From a checkpoint of a small class-conditioned image diffusion model.
Data: trained on dead-leaves pictures: piles of overlapping shapes, 145000 training examples.
Rows from block 3 of a small class-conditioned image diffusion model, named by matrix and row number. Rows with one number belong to one channel. Each number is 500 + 40 x the weight over its row's rms, rounded and kept within 0 to 999. All counts start at 0. Numbers have three digits each. After the name is the row's rms in percent of the matrix's.
After each channel's rows are labels from the 100 images, of 14848 (inputs lightly noised), where the channel reaches its highest value: "responds to" is what is common among them. Only what is clearly more common there than usual is listed. The data: dead-leaves pictures: piles of overlapping shapes.
# convs0: first 3x3 conv (model.enc.1.1.convs.0.weight, 128x128x3x3, standardized in use, each kernel summed), inputs 0-127
# convs1: second 3x3 conv (model.enc.1.1.convs.1.weight, 128x128x3x3, standardized in use, transposed, each kernel summed), outputs 0-127

convs0.26 102:555495536487496490517452484498438464486505527501495505439508506512517472535585480513468509551478526515652544537521510501506468535470486498473511519471488401502582501500542487532550574542427570481493488490577550460500462432508455514495500417508490474450478565441498441404591499484520439543473487494508597510449511502492482500506553543514452508467499463520494499528480433449474551493479
convs1.26 095:504473525480568479469433605388518532533483462504406525471456438558453507557551515509482526480471515544493477488476538501489536500602471450590500494555489463581464473463445509399453513489423472478450447518519495530510478535493494547496516491464508546508547452478519505542458478591468483470494485564508497523544492514546474497534478509508519506524468463497527541484507399481537560524507
responds to: grey

convs0.106 073:447490517533532551509544539483507528427511504531519506482504496529476461464501463541529481429528529492466477480516533516545485517505564545474503530535491501577521441534530542440564470483456541506495541443486398497554488482475459483426497562500493509552423505548394490486441527518493477548598466512548510535555494489512492481505522531479382416514510507493507544411454563427512451541477
convs1.106 079:442387457469432539496467492510545550564476514451468479531473517510487468443502484511487532506503498507427521554502495497519503527494442529488544472457502433490468522456473526557482535529497518521539541533492422510466525455510535460590454535504439502482485536400516487512506512523488479473523540532507493439477479537457503569402621429387466439496492552543532462521496532534485534511533
responds to: warm

convs0.9 110:536446539507409498504458517516506421525533424504518505482498488537521543565592484400489565519514484530481514471492527506504493471516554507515466510489508499538489514542501504476443466465469528466494454486363424439546517477485500459451513542494503478480508464393516493451532492486391465505513491532628498540491507493526515499545521583459505520511532535571541526485471544521520493517564
convs1.9 130:473504493513518510464445524492494528486505478528422522506456464535520483450439490427456504496465472515547440491446488460482519495443559520514461499494517528551442480419528464464557423538498498512443467520566483559468534548449483469443532457498523540515489478471462520617372509512446558480472453513427444482602488505497472423497500562525492457489510511473505482557525433560498540498503
responds to: mixed sizes; warm

convs0.52 070:447412501501533498499505497492465498505536546482486501428494505506464536492487502521525550497478480483447465546560492439494438575489447488499507445488488519503479519473620514463459451490662445534493509512502514475551547447489541489464503435490525517466590506502462502584476497467467492627523506533504483466472504545508491401507536515456539506521476512472502542442439537526497517526567
convs1.52 080:494524520545499469496476500492430501448467466554502542478539446561438609543511518516525514518555534491524496486491485527496386491486496475469583486509511641495533478417462532549541559475576560508483496485483510512551525486508472516490504534473493541558493516501549582442551506518511482509585499477506451544498497537558475479456489527632526512503502515538451537506454502531506440492476
responds to: shaded

convs0.7 097:493495500497495495507449486507506485509540621500495505420485490493466515528402470593506486491499503479466496508515501506520502564469471518483495437472454491503509502529533504484538513538509524505511534516517537464516479531536506509490509361508499514496546477460475553393465539483501504593502567501443403510488393354523500549473514462553505531510520492476528496566558531499489470568537
convs1.7 123:529537466520513508528449458485491571493523460495505457520527534476537535526529493401481466439457479517538483510481520437493499455484498499495460570532550482523430515404512522526526469522480459530525435451537557544447492591526466513406499560491508554461489529538506496542474464549523499531517529545595529567522497499454461528569458549554436477446535542483501519422512440514467501578563
responds to: grey

convs0.47 067:506452462507500507476475522506488414515547562503469505476545509488499533483500540445517549522545488481527512493539477443525406547496445593469442508452522518535482503439549546504447533593374477468508505424465477456452511491534481455519490521496493485522604508524479546516427527573554485469527566507527495550498469492563514465491496496548512435489491530411426542559458535499468525518505
convs1.47 116:506545459512482511483489449553398470497528484492488501495459467476470525472483445514552512520477465517521524352494509512502460498484485551544487516439528575516494517509498487459496506572542492559513526479480512423495541522449499497512442472479452528557341586511496546475559496491550507516491475421514550511512479517552539474503491493585470524519525433489553478418463464551544492520525
responds to: grey

convs0.107 092:488516494501524492525483529527542489464497588505523512409523488540524502437530500646479488492458505509501508597533543471512452532505540484477470527464489456517487462535510496446488456477490531454504491465420470480533492501513468475430540442498504518452517498423504484526514501529464454536493457509491461562527553577584508562435396481614517517514526469442552523482505514521491548415475
convs1.107 054:502449450446510546476427533498507497565447499566507534514539500560466475504501477583526516515512441464387473548510407515440559515502436544576472530486542437499500516501503496507519520468518431483524516553508474452482528453548485484613517534521525442505496510510480479459495547507549507458530485475516442495516548484458516483453499518484548565533396580471584462456498512466476534533466
responds to: shaded

convs0.53 103:515498507513502471476475479476444425490500505494468485461491474486572470476574499411504497503490529508662567487548506488512467515527448544529489536518540389502550477567572539566518478492468576502500476453490506502511513389501495486505489414491466497473468548510526455388564461487519481549505428501533561476505536473512481585503519491497507497476502504510523507513467520489502576464483
convs1.53 106:521469523497466523488493533552450552434494490485519477521494481457540512488518473508531491497509439607548518490513530516543471433480483469474517520518553624608475473476517477528528528563563495566482520478469473463518562548499528511504502509532374499491485536511482509465537379549477437538518493462523492492469474477502377511509517478510415492481534497512428564463501501495500572496518
responds to: vivid

convs0.60 091:507522504492530525514489537513604512505523436504495517463431536508487457494502529463546557462534547509435513506505506573513430413503532501498452535497539637500471520468532490472504491503569465487472476542483547524537510509481488499458487605502483486480482452567409487578370464453442508507475541490547510512480535525518485518470479475448465473556507477479584483442500549489478437464501
convs1.60 064:442506483467480463498565484487444552444546400461547457551469539449580522542456503470512455510500536534527489495486473487514439478505542448473494474522474599544503522472501468584538506528527502445469483487459501535463505528495517520508507380482469505460448515623547540473576442524554454529532433560495546426463517503519465523480490482533509430501541478515476512466495522460455510443479
responds to: mixed sizes; dark

convs0.6 083:556493492486527488487525527481474564473491454513501496496511468525490476528561503479510600567528479486454487500471502486522485456494559484514521525519527529481453483478480497566465692485514522460505477460585527529489513497481515541449494531478511470465494503404446461559506512495520507501464467481377503502519495474477474524536647495483527494468465461595509494447491452506452472517461
convs1.6 058:412505562493515517517517485545507558485487471537473539477567448531474470473421556424497475525514440476480495522450446513446479511451567459510483511497482556455484454473515439514424432472479507534471484508641491445440499492496483512528535537500528517565522532430506491549445517472527527469436533472379539527499515495540523586442438516502544526530521516489544487516514519499492527560531
responds to: warm

convs0.127 161:529561468466569497494502530523490549512504531529491515472525502536498517453527416621457498535434508531574529526557489473490431501518548500442493529436420432523512498518559436474533480507459549500516546502391570479558434517485415497471496488483486491510498523456472525408536479480537444527520473518463486611511506561539531515455401500505502544483492489485518530446499518479492497496491
convs1.127 130:416523489489467392486454541481502520456453463536548504535480504506463515472485498588517506593439528461533458478531454519514535465532499438515494513447414421501516469502529446520554470549502498466485572477484509494534458533470492515589494472581505480535548515506506561531439492471491572544490521544501480419464544483487518477486536469541564518467575485523488541493553608472556482532523
responds to: shaded; pastel

convs0.67 083:497453537511513496533492494501516507513483443514509514524545503509473544516481521525469500495483494494487501226499502517489654546493534520514496531508496494501489496507531504457515490438499473501516557527472452496509520542502523480507510503500495509443412514509493549481538512498521513443500499505471500493528473458470511484497477469456481599522521498522521521388524481447530508517573
convs1.67 109:449495504478474526523536519533458446493512489490487495502492510495422437449487534549487489480513491504475516298494466492496538527488566495533488522512531567487549478476557465538446525527472516542504546474498526477550510485508520481488520500460510476489277522453529555486499514497552488506461496455489541518474516502528512471479518500503534525532459457492424508424509490479543508484472
responds to: shaded; vivid

convs0.14 094:520445484538526549511452500499479546525508488534498524446429519514535521454571500507516402439547544514475482499489515496501530533492545498497517537514524502510457495512560533485521605459460442509502486468566483489439495423504477458437492485501497507437507489352484477529440498491450499535490501540381556481440508489469515514601575574511545533498517499531494507497476477541437527543557
convs1.14 079:487418515469503436475492506473476582601566445550469589550515448487520512540568444578478532457471532519526455475539496573502527577499468525508534516463527479520459480565440485449447537485491511488489550441520528490537498496481512498506488509546483465490507517482402505470473528435492569455494408469530494526455511536514471475445546526520535479559496461534557470528529501449476451520411
responds to: shaded

convs0.16 123:558476446480487491511478460449495492504393431503474483436448487479481454578487477458483458465477491467475497468500478485511485424502497482469490447500498504478487503497499514469515394485488497538508515517487518433523501525509530456528537496525539509515479547447519524453492516535467490519554534540612508550545529540519508541693416527507526500539546521501543566497552455582503509553510
convs1.16 138:530499539535496474537403492495506457444514512542519515465436517485535496490502420465436442504428520538565522494492543531531542462529550512508535491556552499534496500494456515511509458529524470518443537453460476502490494510548472495443537435478541498483520470471471474601360503440456533491459442520401490501613484537465490445499478554514480531521491437462506504510558449511503538458438
responds to: earthy

convs0.69 111:520569481511533513507480499507501499495496567500508503582529499499508536568441498538461453475474501496405467436528485485476635558498517502482562525495476548501474489461453502426455489370468483502509523520458504572468449487498489526524500492498521528489352473511468520524505500503591514497464568492519526492487523491462504532508511536542484518523497463421420508510496460478573533583464
convs1.69 075:487455538513517515558537537498498477469543560461495474470457498506510431485595501508517566514476558526543475455452521472554464522560486477569479547560541508540525509438517468622440461609415538451516467464483459490532510457496495492499535493476482481529462445527533467417516493525562445483464445548459509507476508499514517479478529557471476532542530515574485532526550540473603466471507
responds to: shaded; vivid

convs0.124 071:475443513507507485471511515499463459488511527505499479476617504512549562463482480425486535474533510516585557494496508472521474518508518534529524545454489461523465510477481485552453489449464488515509483489453506442475531423552510465507493527512509502479484526526521495482467509480491526575481452545503550475507465496455507451456448609508499494459510494753493516484494472462512509502474
convs1.124 108:464542491479451500491472503476497438514457525515507492512580508509521479509556476478535564527537527471464521521494478489501502535547501461462503488495501461503536520546523515541506437480481518469503504513438497536516434508601491495494525578503552440506484472556474519475491514535482452445471518535556557515524489498503501537476499566481496505510428486290460526508533469474666507516469
responds to: vivid

convs0.91 094:508441531502458499516496483506496533570529436494486509483488500495479667534448519503462517479472522501460485487512500496512518471504459519516459481512518468505530521527699505465529523479449364534517531530496491498418506527508499486469503471481495513469531500544539580548415501502535490533492499500461483490486513479440497469528527497505487545469463503476420493482462515444534494572579
convs1.91 157:512434499523427528514569523512561522505506445484495505527502522511484582502501538536456502457543523486467475443459486489482356522518552551582470433519488510493573563518376463527494483456423502501522498466497457455445494458502494529533486502461505488484567488512505564497477479517538573495513480490495543548518488520458494448528497483542598514438500547498485493591531510483568478464562
responds to: shaded; mixed sizes; vivid; palette: pastel

convs0.70 097:540547395566541502523459521489549515450473478497545510517461526512489551422502521401479509494505536474527485437421516524481508453519500501469429497478514487534453488460462500465489531474494514518541578518493552525538506575540519530554544530543575513519514545310586543477481553513531530482507537512487485443461454488496516490480436503459493528519502495465469482492507418487477487511525
convs1.70 093:589533499515498546463514456517458446429499518485538470499516540477487465504464454483512448597494531527516552510509516495525518511489541527508532515572547517486492535528528557516448610455489521454507568507441494516515534462533539512425564440471528441464504483565528445449447497495486441529493582540501552494458480524445496462486535469506464445500434500503443484528430565519481541447384
responds to: pastel

convs0.34 089:482528489507527482493470492488604545491474456524501495494533523499481425505455504441526481474517524466458466509502477583493498402473542496528480510512520615467549515451494522506464471568524519479474523541469500466571483452445467517472493520501465517477559469571434490581387472471444490534479541492566471517476518557576511521451487534489522455600499483481563503477496502437524438589504
convs1.34 046:433533533493490527547503527556438502485491442432550406530454519412526521446549448506533549487571486468512510484481537514597491493544456552496516496487459586517475503487521498528487495558537432520517519506481397527505488531471490518469462381465488466460496532577464547496511494537498507507558458483532445447517501536421479485413483477530526523500510523547524523556496521398502500482509
responds to: cool

convs0.74 096:431493597514487562508488513444504516433595561524458516532469494522537470471528533486515467502492483510502497496415484509526613461518506513510485466501508528539468511589424493476545520507520508500513526507471363516504505518491480495427453485492482473489456484533463484523512496523491478448520578500556543496497476433445469499557487480414487549460497501468511521518472527475446527628588
convs1.74 083:423406404509518516565470492493453552586517557478520503535509507533489535512472541547441494542522525471522487513476521478504425507475531528513497401480488525458511480449528552524524553530501559539576521628475447589601498493480516472527464492489474516555510483484533504452518495528509497543582529544536541501509507502529482485464546507454457454508511551478427490552470530555488514552470
responds to: grey; large pieces

convs0.18 098:569525521518500512485373493477494519472504486490512508483536482499507463480495486456497579545526479484510459486490485500516504477495490459481518543505493494474452471481509494514449629497483486468504481471679539434499477512490514601476510503478526499514487505375488504527490517510509479491481482510436593485497517470519508532563670484483495504502493482510496507493502404521487505527484
convs1.18 098:445488519536527548521541492505503500473442494487504535542493501532409468404471524477482395498433519499484457519409487518493500498450502503479515484547513497426514554486543520571468459528506524465465464492584520485483531409525515496537533490417525514510488487517567534451493519474485482525471551514401438501459505484516504529511452524499485524547478536452515535512456639607487540465542
responds to: cool; shaded